config.toml
method = "mae"
mask_ratio = 0.75
loss = "mse"
encoder_bias = "qkv"
init = "kaiming_normal"
optimizer = "adamw"
beta2 = 0.99
batch_size = 256
warmup_steps = 260
Rows from block 4 of the encoder of a small masked image model, named by matrix and row number. Rows with one number belong to one neuron. Each number is 200 + 40 x the weight over its row's rms, rounded and kept within 0 to 999. All counts start at 0.
After each neuron's rows are labels from the 100 images, of 14848, where the neuron reaches its highest value: "peak at" is the part of the image that holds the peak. Only what is clearly more common there than usual is listed. The data: close-ups of made-up surfaces with and without defects.
# fc1: MLP up (encoder.blocks.4.mlp.fc1.weight, 768x192), inputs 128-191
# fc2: MLP down (encoder.blocks.4.mlp.fc2.weight, 192x768, transposed), outputs 128-191

fc1.566,138,200,168,200,200,218,132,190,200,261,200,178,217,200,200,200,200,169,200,254,200,234,216,238,200,137,200,247,200,149,186,200,236,186,189,260,138,159,238,169,200,200,141,153,171,200,175,271,175,151,204,200,142,211,137,200,176,228,200,139,259,149,200,145
fc2.566,115,159,158,255,148,200,130,200,138,199,200,200,200,213,200,203,200,200,226,200,175,243,243,200,116,119,192,216,200,200,186,200,200,225,152,218,200,200,200,172,165,281,200,231,200,323,224,243,177,205,200,200,189,228,200,320,189,237,178,200,204,193,180,206
peak at: top left

fc1.165,200,147,218,245,148,129,114,200,200,176,200,217,168,195,186,200,162,113,149,283,127,200,200,235,174,176,160,226,174,200,182,200,177,200,200,180,160,285,161,210,200,200,159,102,228,200,200,200,200,200,233,164,157,214,119,255,200,216,234,200,157,244,145,227
fc2.165,264,200,119,200,200,358,200,184,223,268,200,200,257,129,290,161,200,200,164,249,200,200,200,190,183,200,239,175,249,109,200,209,162,213,200,200,200,143,166,182,200,180,180,200,200,164,201,200,200,200,200,179,177,230,200,152,175,168,200,186,200,144,158,254
peak at: middle left

fc1.673,274,200,217,200,243,200,200,200,222,140,257,200,167,158,193,143,200,137,200,246,200,183,200,243,200,121,171,218,139,200,200,167,200,236,205,265,200,200,158,163,223,154,200,200,239,197,168,200,150,159,200,128,200,134,136,233,238,200,200,244,204,191,172,207
fc2.673,233,200,200,249,265,200,220,200,182,227,245,258,200,200,89,215,206,229,191,214,144,197,189,200,286,167,200,218,241,200,200,120,140,200,171,200,169,134,200,250,172,174,180,177,169,188,200,200,199,200,234,200,200,197,166,160,200,179,172,157,269,149,234,175
peak at: top left

fc1.423,160,200,208,259,200,156,233,171,200,229,213,200,231,200,231,172,234,255,276,164,238,195,288,200,200,258,231,200,141,200,200,181,200,204,200,153,144,260,200,162,200,220,221,200,271,258,203,200,200,148,168,200,145,253,172,200,151,227,200,175,175,232,159,200
fc2.423,196,200,253,200,134,261,158,236,236,282,200,146,190,334,287,160,226,138,142,200,232,227,200,170,232,242,184,200,254,205,130,220,205,250,200,161,200,200,200,189,153,97,205,120,200,200,200,131,253,180,204,200,224,200,219,200,200,200,235,200,152,142,268,198
peak at: centre

fc1.670,168,216,214,200,226,200,173,161,155,178,246,200,119,237,223,200,166,153,288,235,257,235,200,222,200,101,254,200,200,132,203,187,215,162,217,267,188,258,200,231,200,124,121,144,282,154,237,200,200,184,200,200,235,261,294,200,200,200,136,147,200,152,176,163
fc2.670,200,212,200,136,200,200,195,211,183,242,25,250,267,270,200,238,176,183,200,205,200,182,162,200,200,132,200,170,245,232,213,234,221,200,200,277,177,253,200,228,216,200,188,200,214,181,200,191,263,162,200,200,158,240,200,148,163,290,159,160,200,228,92,200
peak at: bottom left

fc1.593,168,200,248,151,200,176,150,210,171,209,206,200,168,93,200,216,200,200,200,270,167,200,200,246,146,159,265,200,129,200,249,179,235,200,230,238,200,237,122,138,246,226,210,150,211,200,140,200,151,274,113,195,200,150,150,186,196,200,200,162,283,164,200,150
fc2.593,199,233,160,191,262,198,222,200,201,200,137,200,200,169,187,226,224,200,200,225,109,207,184,202,143,186,263,130,208,143,264,200,200,204,200,231,200,252,200,138,175,148,200,200,200,163,200,232,191,200,200,200,248,225,200,289,203,200,153,164,200,140,213,200
peak at: bottom left

fc1.101,200,247,255,210,186,96,200,195,151,139,179,146,173,164,200,200,226,110,236,183,216,251,174,200,194,200,275,200,162,179,160,211,112,200,200,237,153,200,144,174,241,145,196,204,298,258,229,222,200,81,211,222,200,170,303,182,169,174,200,220,219,254,152,200
fc2.101,236,153,255,277,298,200,200,200,202,200,157,200,200,200,181,200,173,255,237,254,256,200,209,202,200,135,200,200,210,207,185,171,221,200,229,152,200,200,200,200,196,200,206,213,253,200,200,200,200,138,122,217,226,200,200,260,249,253,200,200,200,112,239,217
peak at: centre

fc1.553,171,251,247,200,200,105,162,235,270,238,229,265,200,163,225,196,200,216,173,87,161,252,168,175,214,200,181,200,124,200,143,249,231,200,229,221,244,254,182,254,150,153,218,200,175,257,172,200,240,200,111,143,200,237,86,242,201,274,267,200,92,200,224,116
fc2.553,161,200,276,253,176,200,235,193,269,200,146,200,200,200,206,200,200,190,161,200,219,200,275,200,122,193,200,207,217,214,210,189,200,200,209,200,239,126,136,244,162,183,263,121,165,200,226,291,158,288,191,231,324,200,199,236,200,147,197,200,200,200,200,232
peak at: middle left

fc1.64,235,200,108,212,181,168,200,200,200,246,121,136,200,168,262,223,278,200,233,263,200,169,190,260,284,200,286,291,152,166,211,200,200,200,112,200,200,156,200,101,200,183,209,234,200,200,200,200,231,72,183,200,219,200,168,200,200,200,205,200,169,246,196,209
fc2.64,194,149,194,105,200,153,194,200,239,272,229,205,166,200,200,186,200,219,231,293,232,161,251,200,200,200,197,232,200,200,217,200,170,190,336,134,142,200,163,165,200,182,200,200,200,200,251,189,197,200,100,147,227,200,200,122,200,200,200,200,160,170,256,200
peak at: centre

fc1.169,273,234,174,200,129,187,284,200,245,200,141,200,147,200,227,129,200,200,200,117,195,200,200,121,182,146,155,118,234,290,276,200,178,200,242,200,205,233,175,200,200,200,200,202,200,200,148,200,154,200,172,137,248,200,189,235,202,229,168,200,276,248,176,283
fc2.169,184,200,276,212,263,137,191,227,251,132,149,200,200,126,200,200,200,192,174,200,200,218,186,234,200,200,157,205,239,195,200,218,231,231,249,200,200,264,200,236,188,248,122,248,200,216,264,200,158,200,219,200,216,183,200,207,200,243,181,116,224,200,269,209
peak at: bottom left; top left

fc1.640,254,200,238,122,187,200,166,200,171,200,200,259,64,142,226,222,185,128,172,233,254,200,257,200,200,257,200,145,200,257,200,126,200,180,158,239,255,183,200,238,209,279,193,200,286,132,200,192,195,200,171,254,172,200,146,284,233,200,226,112,238,249,163,136
fc2.640,200,200,200,205,282,319,200,135,200,201,239,212,200,200,221,168,200,292,245,200,200,160,200,200,306,125,198,258,200,159,279,210,253,200,233,200,200,214,141,207,200,200,106,200,200,234,296,179,132,244,153,211,164,222,167,200,200,224,210,235,176,236,302,200
peak at: top left

fc1.38,200,200,200,200,198,200,134,227,184,168,222,254,267,159,200,223,200,200,136,200,200,190,200,160,233,200,200,253,157,153,79,226,187,200,201,200,200,200,154,200,240,234,200,131,147,200,169,200,233,200,189,245,200,122,200,207,190,243,174,200,265,254,147,200
fc2.38,195,200,200,164,200,200,200,190,135,200,200,178,200,178,123,197,147,200,200,277,293,200,200,200,200,200,168,216,200,277,235,249,194,227,200,218,148,228,232,239,234,198,226,163,261,162,190,207,240,200,200,163,112,93,231,219,142,237,211,200,200,159,175,244
peak at: centre

fc1.507,189,200,200,200,200,200,218,97,258,149,206,200,245,233,200,200,263,200,127,200,269,212,196,302,205,237,253,200,195,200,125,248,136,191,187,198,218,123,200,267,200,200,214,237,178,200,253,168,200,161,200,200,173,245,280,200,211,213,272,159,160,200,158,138
fc2.507,200,187,189,99,146,200,146,167,209,262,178,195,219,214,200,200,259,160,200,200,183,200,138,236,72,200,200,200,226,269,361,264,137,200,176,200,200,240,153,233,200,200,200,170,200,200,200,154,168,258,116,200,144,200,200,181,141,200,199,200,172,261,179,200
peak at: centre

fc1.122,200,222,200,120,126,246,200,166,153,277,200,244,200,200,200,146,174,200,200,220,200,257,144,185,200,274,94,200,192,217,200,195,233,165,200,200,200,200,193,200,167,127,168,183,200,163,238,226,200,166,200,200,186,141,168,221,247,177,181,223,168,178,200,208
fc2.122,200,178,146,152,231,189,200,247,163,200,200,185,200,102,200,235,140,142,200,200,162,209,200,212,75,257,208,200,200,215,200,200,320,200,200,111,200,272,200,200,155,287,227,200,189,98,200,200,158,200,167,255,256,270,243,200,153,200,200,200,172,200,200,200
peak at: bottom left

fc1.61,200,188,242,192,200,200,224,200,271,176,243,200,200,200,232,175,200,186,227,200,191,215,188,119,200,200,200,247,232,200,200,170,128,129,166,200,157,132,85,184,200,135,251,200,200,200,276,181,135,200,179,176,150,135,200,241,98,177,228,183,236,163,200,147
fc2.61,227,276,237,167,200,255,160,200,200,200,147,226,125,181,97,179,165,130,200,187,200,226,200,227,225,142,200,177,219,115,200,249,278,200,200,162,163,188,200,200,147,223,157,230,200,233,232,200,200,200,200,176,137,200,200,267,200,200,224,200,200,245,323,253
peak at: middle right

fc1.323,255,200,169,209,200,220,249,200,200,193,222,169,140,206,259,250,200,200,130,158,168,200,242,214,155,75,208,204,220,200,262,186,234,105,200,262,194,241,153,150,200,239,152,284,249,200,244,274,209,266,170,184,157,200,157,200,144,106,200,199,200,240,133,200
fc2.323,215,197,200,200,208,154,165,248,200,175,273,256,270,228,241,229,258,201,253,244,200,186,205,221,200,243,200,144,200,234,200,200,200,200,202,174,196,235,200,200,177,200,142,252,173,200,200,207,192,178,178,200,226,220,117,236,186,235,185,235,245,263,127,290
peak at: bottom left

fc1.661,131,200,200,241,200,200,200,200,200,97,200,200,182,167,170,219,200,200,237,119,200,200,200,200,238,215,242,264,200,223,140,200,200,200,254,238,200,192,147,288,173,200,165,244,204,209,200,219,147,234,175,163,168,263,262,200,177,138,171,185,221,158,229,200
fc2.661,147,260,119,146,206,245,200,220,232,200,200,200,200,200,53,182,200,200,200,215,139,200,166,169,212,255,200,200,215,205,156,154,200,200,200,254,200,233,198,219,230,257,245,263,253,200,200,257,235,89,200,176,180,190,229,200,151,156,268,200,200,200,200,271
peak at: top left

fc1.106,200,200,135,200,227,178,126,221,155,245,200,205,248,200,218,232,200,240,216,234,175,200,235,163,238,214,200,200,200,200,236,198,189,200,213,183,275,127,200,200,241,230,137,181,178,200,152,177,200,244,81,107,214,200,229,184,220,200,170,129,233,233,148,200
fc2.106,181,160,174,157,232,185,170,219,208,200,250,200,151,200,185,181,263,265,175,200,107,188,215,217,185,129,179,200,200,200,225,200,251,243,209,220,200,230,289,145,200,197,200,200,203,139,225,212,248,242,183,214,244,179,200,200,162,238,200,137,226,166,169,200
peak at: top right

fc1.28,200,220,166,221,175,200,278,200,182,172,281,161,184,175,200,232,200,146,241,200,126,200,200,200,200,238,187,200,200,200,228,200,212,161,236,217,171,224,166,157,162,286,253,200,200,257,200,362,200,200,99,228,239,244,200,200,225,165,200,200,200,126,118,158
fc2.28,109,185,155,200,173,220,151,243,200,275,113,248,225,200,239,221,200,200,185,219,155,238,250,228,179,200,266,200,200,212,278,200,157,200,234,200,155,275,200,200,158,255,245,250,201,135,200,183,200,200,200,143,200,269,244,120,244,192,207,211,115,239,200,265
peak at: bottom left; top left

fc1.457,143,173,200,289,200,200,200,125,152,248,200,172,271,291,262,279,129,197,200,239,218,200,234,245,142,200,159,128,258,200,181,160,209,172,167,247,200,246,154,162,200,200,200,200,270,200,143,219,200,159,213,103,217,200,236,214,117,166,200,200,200,126,200,314
fc2.457,178,207,166,246,174,172,304,173,143,213,247,103,200,220,182,200,200,187,287,184,200,191,200,200,178,268,76,179,153,251,220,166,197,264,200,200,261,200,167,231,200,158,200,240,200,200,215,163,231,200,262,231,185,200,218,234,200,200,200,256,155,199,205,172
peak at: top right

fc1.320,225,177,185,198,131,239,153,261,167,175,138,243,245,137,220,122,214,209,152,200,216,227,154,200,170,205,135,186,200,200,256,299,200,200,193,200,200,199,200,270,243,230,129,161,163,155,200,144,236,139,244,215,224,187,188,182,265,200,225,211,200,187,221,163
fc2.320,201,202,200,196,200,103,226,132,200,200,200,174,116,200,104,168,176,200,200,145,200,231,200,159,246,237,200,200,210,200,227,219,225,193,200,199,138,252,252,200,185,229,276,200,91,200,200,186,176,200,265,283,200,200,200,200,141,159,149,137,200,223,202,157
peak at: bottom right

fc1.180,200,239,200,294,212,177,125,111,223,200,200,180,200,200,235,243,158,166,132,243,287,200,211,278,237,155,137,240,122,81,200,200,230,200,247,191,200,244,200,200,200,152,159,128,171,238,200,214,179,200,156,97,224,188,218,200,162,255,240,200,168,174,178,168
fc2.180,243,136,150,237,243,243,200,184,180,244,238,200,175,243,173,200,216,220,117,138,200,182,200,207,169,200,152,218,213,209,200,136,255,159,200,240,187,241,200,200,200,200,234,200,240,200,200,268,166,199,246,248,288,203,318,213,200,174,206,200,157,164,200,197
peak at: bottom right

fc1.505,200,200,200,152,200,180,200,169,181,187,252,252,227,275,273,200,200,200,290,154,200,177,200,190,295,200,255,241,168,113,200,109,222,200,200,154,177,190,200,200,259,174,167,182,135,175,226,156,200,222,206,200,200,200,142,200,178,250,200,58,200,200,200,173
fc2.505,200,200,200,200,200,200,202,200,161,305,200,200,163,274,200,208,200,200,259,195,200,200,132,156,200,250,200,164,200,248,288,161,272,188,200,161,175,200,108,153,256,302,284,134,171,261,275,200,267,222,200,200,192,161,195,269,200,134,225,140,200,200,200,158
peak at: top right

fc1.429,103,236,166,229,175,221,137,139,242,295,151,200,141,229,248,127,127,200,200,314,200,200,195,228,200,200,217,272,204,208,177,179,200,171,185,156,200,200,164,221,156,182,181,143,143,234,208,200,200,247,261,200,228,258,235,217,223,274,205,285,159,200,180,185
fc2.429,200,172,280,277,200,200,200,197,284,200,200,159,200,200,247,200,200,200,155,200,151,199,200,215,129,200,200,152,200,182,200,200,238,213,200,118,223,239,200,208,263,218,223,200,192,175,244,144,189,200,196,200,222,240,139,126,200,236,324,187,200,230,200,167
peak at: bottom left

fc1.351,185,200,232,200,200,167,221,200,200,138,210,200,200,85,249,153,145,200,200,200,246,182,159,200,200,170,179,273,200,217,151,200,200,186,186,156,253,200,173,217,200,187,200,201,200,258,151,196,260,200,257,134,106,144,200,164,172,94,175,223,122,165,250,164
fc2.351,192,225,177,227,258,200,174,200,170,200,164,171,87,200,208,200,184,200,200,200,223,200,200,172,178,234,154,136,224,256,175,255,348,259,200,253,241,207,298,207,200,248,202,187,56,93,200,234,163,223,152,200,220,246,219,262,173,206,169,226,176,181,174,200
peak at: top centre

fc1.179,200,161,176,200,162,200,200,200,235,200,210,221,266,238,232,181,123,200,187,181,152,185,196,157,200,134,200,266,205,253,251,173,229,161,236,200,187,200,195,215,169,157,229,180,190,244,167,147,129,200,167,188,141,110,155,255,200,254,200,166,236,231,243,164
fc2.179,124,236,287,160,184,167,239,189,182,200,167,201,217,236,113,200,268,146,164,207,200,200,168,201,200,237,161,200,301,187,176,200,200,200,239,211,138,200,226,173,144,151,200,200,173,263,232,200,200,200,217,181,200,218,232,200,251,244,241,107,136,174,235,228
peak at: middle right

fc1.2,242,131,242,221,144,247,200,184,187,279,200,200,147,200,220,107,148,200,218,223,242,164,171,200,216,200,215,277,181,200,241,237,125,200,200,200,200,245,164,200,118,255,102,225,213,271,175,230,210,256,191,200,200,145,214,227,200,200,245,200,200,200,166,200
fc2.2,200,142,200,132,200,179,200,200,200,205,200,200,139,244,200,155,170,200,200,170,200,131,234,200,146,215,175,256,200,263,214,200,200,200,257,171,115,200,229,135,255,239,200,200,2,166,220,136,161,216,197,200,200,191,214,255,200,200,301,160,200,320,100,205
peak at: bottom right

fc1.422,127,200,169,133,210,200,200,191,151,129,200,169,258,273,200,150,168,221,189,318,200,138,176,200,165,160,186,228,200,213,177,228,158,200,274,168,305,200,166,163,183,200,220,175,239,196,200,200,200,146,200,204,166,171,240,200,225,200,186,200,215,200,157,200
fc2.422,195,179,299,185,200,203,200,131,222,242,227,200,251,200,259,183,238,166,162,178,283,170,114,216,206,124,246,200,200,254,200,219,213,147,217,200,179,200,113,207,237,167,200,123,226,200,200,126,224,200,200,239,212,236,200,152,168,200,208,155,131,165,200,135
peak at: top right

fc1.32,200,221,58,221,182,155,200,200,229,238,200,206,91,129,229,123,179,173,256,267,200,232,178,174,200,138,261,230,179,94,200,218,256,200,198,194,153,254,158,161,200,202,161,163,307,200,200,214,154,200,200,211,149,214,194,179,211,200,200,200,200,200,200,200
fc2.32,161,174,136,200,268,177,200,184,203,227,142,215,200,200,200,200,200,293,203,259,200,170,237,193,172,252,171,200,241,222,226,200,200,288,135,137,200,102,205,202,200,158,146,140,200,116,91,200,200,200,175,243,205,138,145,189,200,200,200,223,200,216,227,223
peak at: middle right

fc1.703,176,223,254,200,176,151,247,262,258,136,245,270,200,255,200,224,241,238,137,200,253,155,167,174,200,175,121,209,238,234,138,172,107,214,253,260,239,200,200,262,200,165,252,221,200,241,263,165,264,133,216,178,219,184,218,228,46,200,200,136,235,155,149,106
fc2.703,290,180,147,200,264,263,200,250,200,200,200,179,168,200,185,200,218,200,234,245,225,152,137,151,200,117,200,200,254,242,200,222,189,200,211,267,244,156,252,235,121,200,146,234,127,154,270,217,265,248,238,151,200,193,243,200,162,200,200,200,248,199,188,209
peak at: middle right

fc1.650,179,280,200,216,176,183,161,200,200,137,133,200,264,200,237,200,108,200,200,277,200,210,200,230,255,206,200,200,200,225,200,217,200,160,226,208,166,262,200,170,183,170,200,200,176,200,180,301,200,257,256,155,200,200,111,290,243,200,200,107,222,248,200,141
fc2.650,200,223,200,200,141,263,200,168,200,200,117,200,213,226,259,182,125,200,152,200,238,179,200,238,170,186,150,254,161,226,184,226,162,182,245,240,185,200,166,200,200,181,237,199,228,249,207,240,200,145,202,200,217,236,372,141,231,200,222,205,240,270,208,227
peak at: bottom left; top left

fc1.465,242,249,245,199,177,234,200,200,200,200,200,193,217,200,153,200,232,166,200,276,229,219,200,173,200,135,200,130,200,217,131,229,217,158,200,243,269,200,200,214,96,238,200,188,128,207,200,259,263,200,162,200,200,220,164,219,131,200,166,181,200,200,151,170
fc2.465,200,182,102,200,200,141,200,200,256,212,200,200,162,245,166,200,200,200,200,228,155,223,216,200,200,259,207,247,200,191,127,200,206,138,194,311,210,194,200,200,163,200,200,200,191,267,200,200,158,250,329,199,159,191,158,232,200,259,121,261,200,174,277,245
peak at: bottom centre; centre

fc1.336,200,175,200,235,172,176,196,249,211,200,287,169,235,200,221,186,200,177,159,179,200,235,221,200,142,200,165,243,231,235,200,218,165,117,292,245,164,200,116,142,200,226,200,200,208,276,248,243,275,200,249,200,200,241,200,189,200,200,224,164,246,215,186,219
fc2.336,197,200,215,246,162,108,200,195,210,223,270,225,176,126,131,206,181,175,208,240,187,193,200,226,168,219,175,200,182,167,244,232,226,223,176,168,247,249,139,198,150,170,298,200,175,203,275,223,233,232,176,248,200,146,238,200,200,228,251,200,175,106,279,132
peak at: bottom right

fc1.123,200,200,222,230,180,177,225,167,160,189,234,194,200,236,200,169,200,225,161,185,200,213,114,226,222,169,238,200,200,200,200,182,152,200,227,247,276,152,185,200,233,155,238,151,200,194,224,269,200,174,239,150,233,161,200,115,189,200,200,229,242,127,132,200
fc2.123,137,245,231,146,200,200,200,200,200,200,294,198,260,284,179,216,175,200,288,219,200,188,200,216,200,200,296,282,216,200,242,233,94,247,200,186,142,231,200,194,200,143,294,223,267,200,200,198,200,149,219,165,200,235,200,200,203,243,207,147,165,180,200,177
peak at: top right

fc1.678,140,232,200,245,130,200,249,200,205,200,200,200,235,174,167,200,228,200,111,241,122,200,165,244,131,87,57,143,175,211,241,200,200,163,226,200,158,200,182,148,200,206,255,163,265,273,111,251,200,200,200,173,200,200,215,227,232,266,200,200,200,200,152,200
fc2.678,306,200,177,200,200,200,200,249,200,224,194,219,140,156,214,186,200,145,200,94,200,200,200,186,200,200,263,200,200,232,200,200,153,200,200,237,224,146,200,177,200,195,195,200,161,91,288,182,186,224,200,253,144,200,200,191,200,179,200,260,249,250,200,167
peak at: centre

fc1.367,200,156,236,200,153,226,159,200,257,140,181,250,207,211,217,180,244,217,229,200,237,208,230,200,230,253,268,295,148,170,213,112,228,59,200,208,246,267,150,168,200,171,184,240,200,200,200,200,141,200,224,200,200,265,200,200,165,172,251,200,200,158,200,258
fc2.367,162,200,262,200,210,200,264,201,168,302,228,200,129,201,220,239,168,173,200,200,200,231,156,265,200,279,254,96,200,240,200,229,213,217,143,147,234,200,265,200,175,196,154,200,125,155,224,254,200,149,200,251,200,121,160,275,200,200,188,220,146,200,200,248
peak at: top right

fc1.603,200,266,167,200,200,150,200,216,240,158,253,185,166,200,209,213,235,238,175,200,165,217,200,240,200,105,173,116,217,258,244,225,175,178,198,171,103,213,183,315,156,200,129,136,200,220,175,200,200,186,166,200,141,209,194,236,200,200,200,214,200,175,157,147
fc2.603,200,200,205,200,194,198,200,218,200,248,200,200,134,232,154,200,234,200,209,165,253,200,76,180,217,216,200,283,200,221,106,258,140,165,158,200,200,200,191,200,218,200,279,267,143,200,179,200,185,164,220,202,158,135,173,200,228,234,200,199,200,222,200,165
peak at: middle left

fc1.614,200,229,233,200,159,66,105,200,200,200,177,145,200,199,200,170,213,200,200,144,270,200,200,200,208,113,105,171,175,168,119,232,200,154,172,200,173,200,156,200,130,163,200,198,200,265,224,229,149,200,224,170,234,200,252,250,200,200,237,200,189,223,194,143
fc2.614,200,177,200,340,201,293,176,296,190,200,200,242,200,200,134,182,170,190,243,177,141,200,234,214,241,200,200,200,212,200,241,208,208,119,200,234,236,245,200,200,200,200,200,200,83,253,222,154,200,251,200,226,200,256,190,201,229,200,149,201,122,191,200,200
peak at: bottom centre

fc1.360,225,194,200,230,179,200,241,194,164,167,268,139,157,170,200,176,233,160,200,223,181,276,254,235,200,133,266,169,128,159,211,229,178,115,200,234,203,239,249,200,154,200,178,157,249,200,189,252,200,219,200,200,116,169,242,200,200,175,200,200,248,137,220,75
fc2.360,216,178,225,182,212,286,196,196,268,245,96,236,218,197,208,217,239,197,200,162,188,162,127,152,200,233,229,174,190,307,191,151,187,200,254,94,194,200,226,220,200,161,212,153,200,173,200,139,166,201,182,161,247,198,81,200,212,220,267,200,228,200,182,200
peak at: middle right

fc1.443,199,200,98,200,246,200,193,200,200,138,154,259,209,245,227,173,200,174,264,200,175,228,164,200,181,200,200,217,200,209,269,248,221,95,200,279,200,233,250,200,220,222,171,141,242,207,200,200,241,200,189,245,188,200,200,200,273,200,200,237,188,200,200,205
fc2.443,164,157,221,140,261,200,157,209,200,165,180,275,200,200,135,224,215,184,200,266,200,200,200,206,219,167,243,126,230,148,217,200,269,235,200,202,200,240,209,158,199,200,243,302,190,182,250,200,200,124,106,213,200,127,200,215,183,173,200,148,200,189,200,200
peak at: top centre

fc1.111,200,255,184,149,152,200,178,200,200,227,200,104,220,220,228,176,182,200,271,289,92,222,249,126,238,200,142,229,221,176,200,164,176,141,183,161,200,200,200,147,163,268,159,184,200,228,242,217,200,164,185,170,210,246,145,200,200,200,267,156,155,273,200,237
fc2.111,177,223,171,206,216,200,244,200,211,160,214,236,177,197,89,200,161,122,159,200,251,246,263,230,158,302,182,145,175,200,253,225,229,230,181,175,137,200,227,208,200,200,242,149,81,250,224,276,206,253,223,172,150,200,231,157,200,200,184,180,171,182,200,157
peak at: bottom left

fc1.476,153,175,278,200,212,168,200,200,200,200,111,214,200,248,200,200,200,164,150,174,200,200,200,164,186,131,245,234,228,127,184,165,200,173,221,200,200,159,157,200,200,156,134,200,266,200,215,280,217,148,200,263,200,204,190,245,155,243,302,171,305,200,204,220
fc2.476,211,153,248,140,197,200,195,189,164,200,244,200,237,200,179,237,155,185,225,195,200,212,198,200,200,199,268,278,213,182,245,174,200,149,113,227,269,291,200,219,200,182,260,200,128,145,147,200,140,200,200,169,200,256,164,230,238,118,200,255,166,246,97,200
peak at: middle left

fc1.458,234,157,200,200,226,200,168,160,200,133,200,200,146,249,116,184,128,105,200,127,150,232,200,244,172,200,200,140,150,97,244,177,255,226,213,200,284,211,279,248,200,180,184,238,135,200,269,200,163,200,133,235,226,237,200,122,200,163,180,155,200,270,188,200
fc2.458,147,245,164,159,225,200,200,200,176,200,200,219,200,139,42,173,196,258,183,249,266,200,166,200,137,181,226,172,199,259,275,243,200,244,217,187,67,200,200,165,200,231,235,214,200,200,211,169,170,193,227,185,244,231,164,255,164,200,269,181,211,172,200,200
peak at: bottom right

fc1.547,224,217,294,300,171,190,180,200,163,200,200,200,196,82,234,203,162,200,231,200,233,200,216,116,200,238,239,184,200,247,148,200,221,200,243,169,180,256,200,200,200,200,200,200,247,275,167,200,151,106,170,215,158,200,236,214,238,146,192,159,200,207,173,200
fc2.547,171,192,190,161,256,216,223,224,179,140,245,209,230,164,125,235,259,175,196,217,200,203,162,227,172,195,228,151,200,191,231,178,200,212,227,183,200,232,177,161,200,200,184,166,233,172,205,205,277,151,109,200,151,154,156,222,209,248,200,254,294,206,203,189
peak at: centre

fc1.510,200,257,265,240,141,234,106,134,200,200,228,200,218,151,172,229,164,200,200,179,229,200,123,176,200,209,269,183,144,186,212,200,136,200,200,200,244,282,208,212,192,200,144,158,200,264,200,222,137,157,233,208,216,163,97,200,174,187,210,200,200,156,186,107
fc2.510,202,200,200,200,200,200,249,200,200,186,200,97,200,200,200,200,182,210,200,240,200,167,277,171,200,200,109,175,142,184,138,225,97,200,200,198,168,257,200,200,226,297,202,200,200,282,264,200,220,283,243,200,249,215,200,113,223,200,200,200,200,200,328,283
peak at: top left

fc1.119,158,236,272,154,166,186,200,180,234,200,171,200,122,200,217,239,200,176,180,145,179,200,200,211,116,141,167,200,138,219,141,153,248,220,250,124,200,260,182,271,215,200,147,200,200,219,233,241,164,200,217,200,216,208,212,272,282,232,204,127,232,158,120,200
fc2.119,200,215,244,200,324,180,219,246,238,188,200,142,171,200,200,180,223,200,189,142,200,190,254,197,200,190,200,202,165,200,96,130,200,312,134,126,289,189,273,223,184,198,210,258,176,200,155,263,200,200,173,289,194,227,200,143,207,200,282,200,179,154,147,242
peak at: top right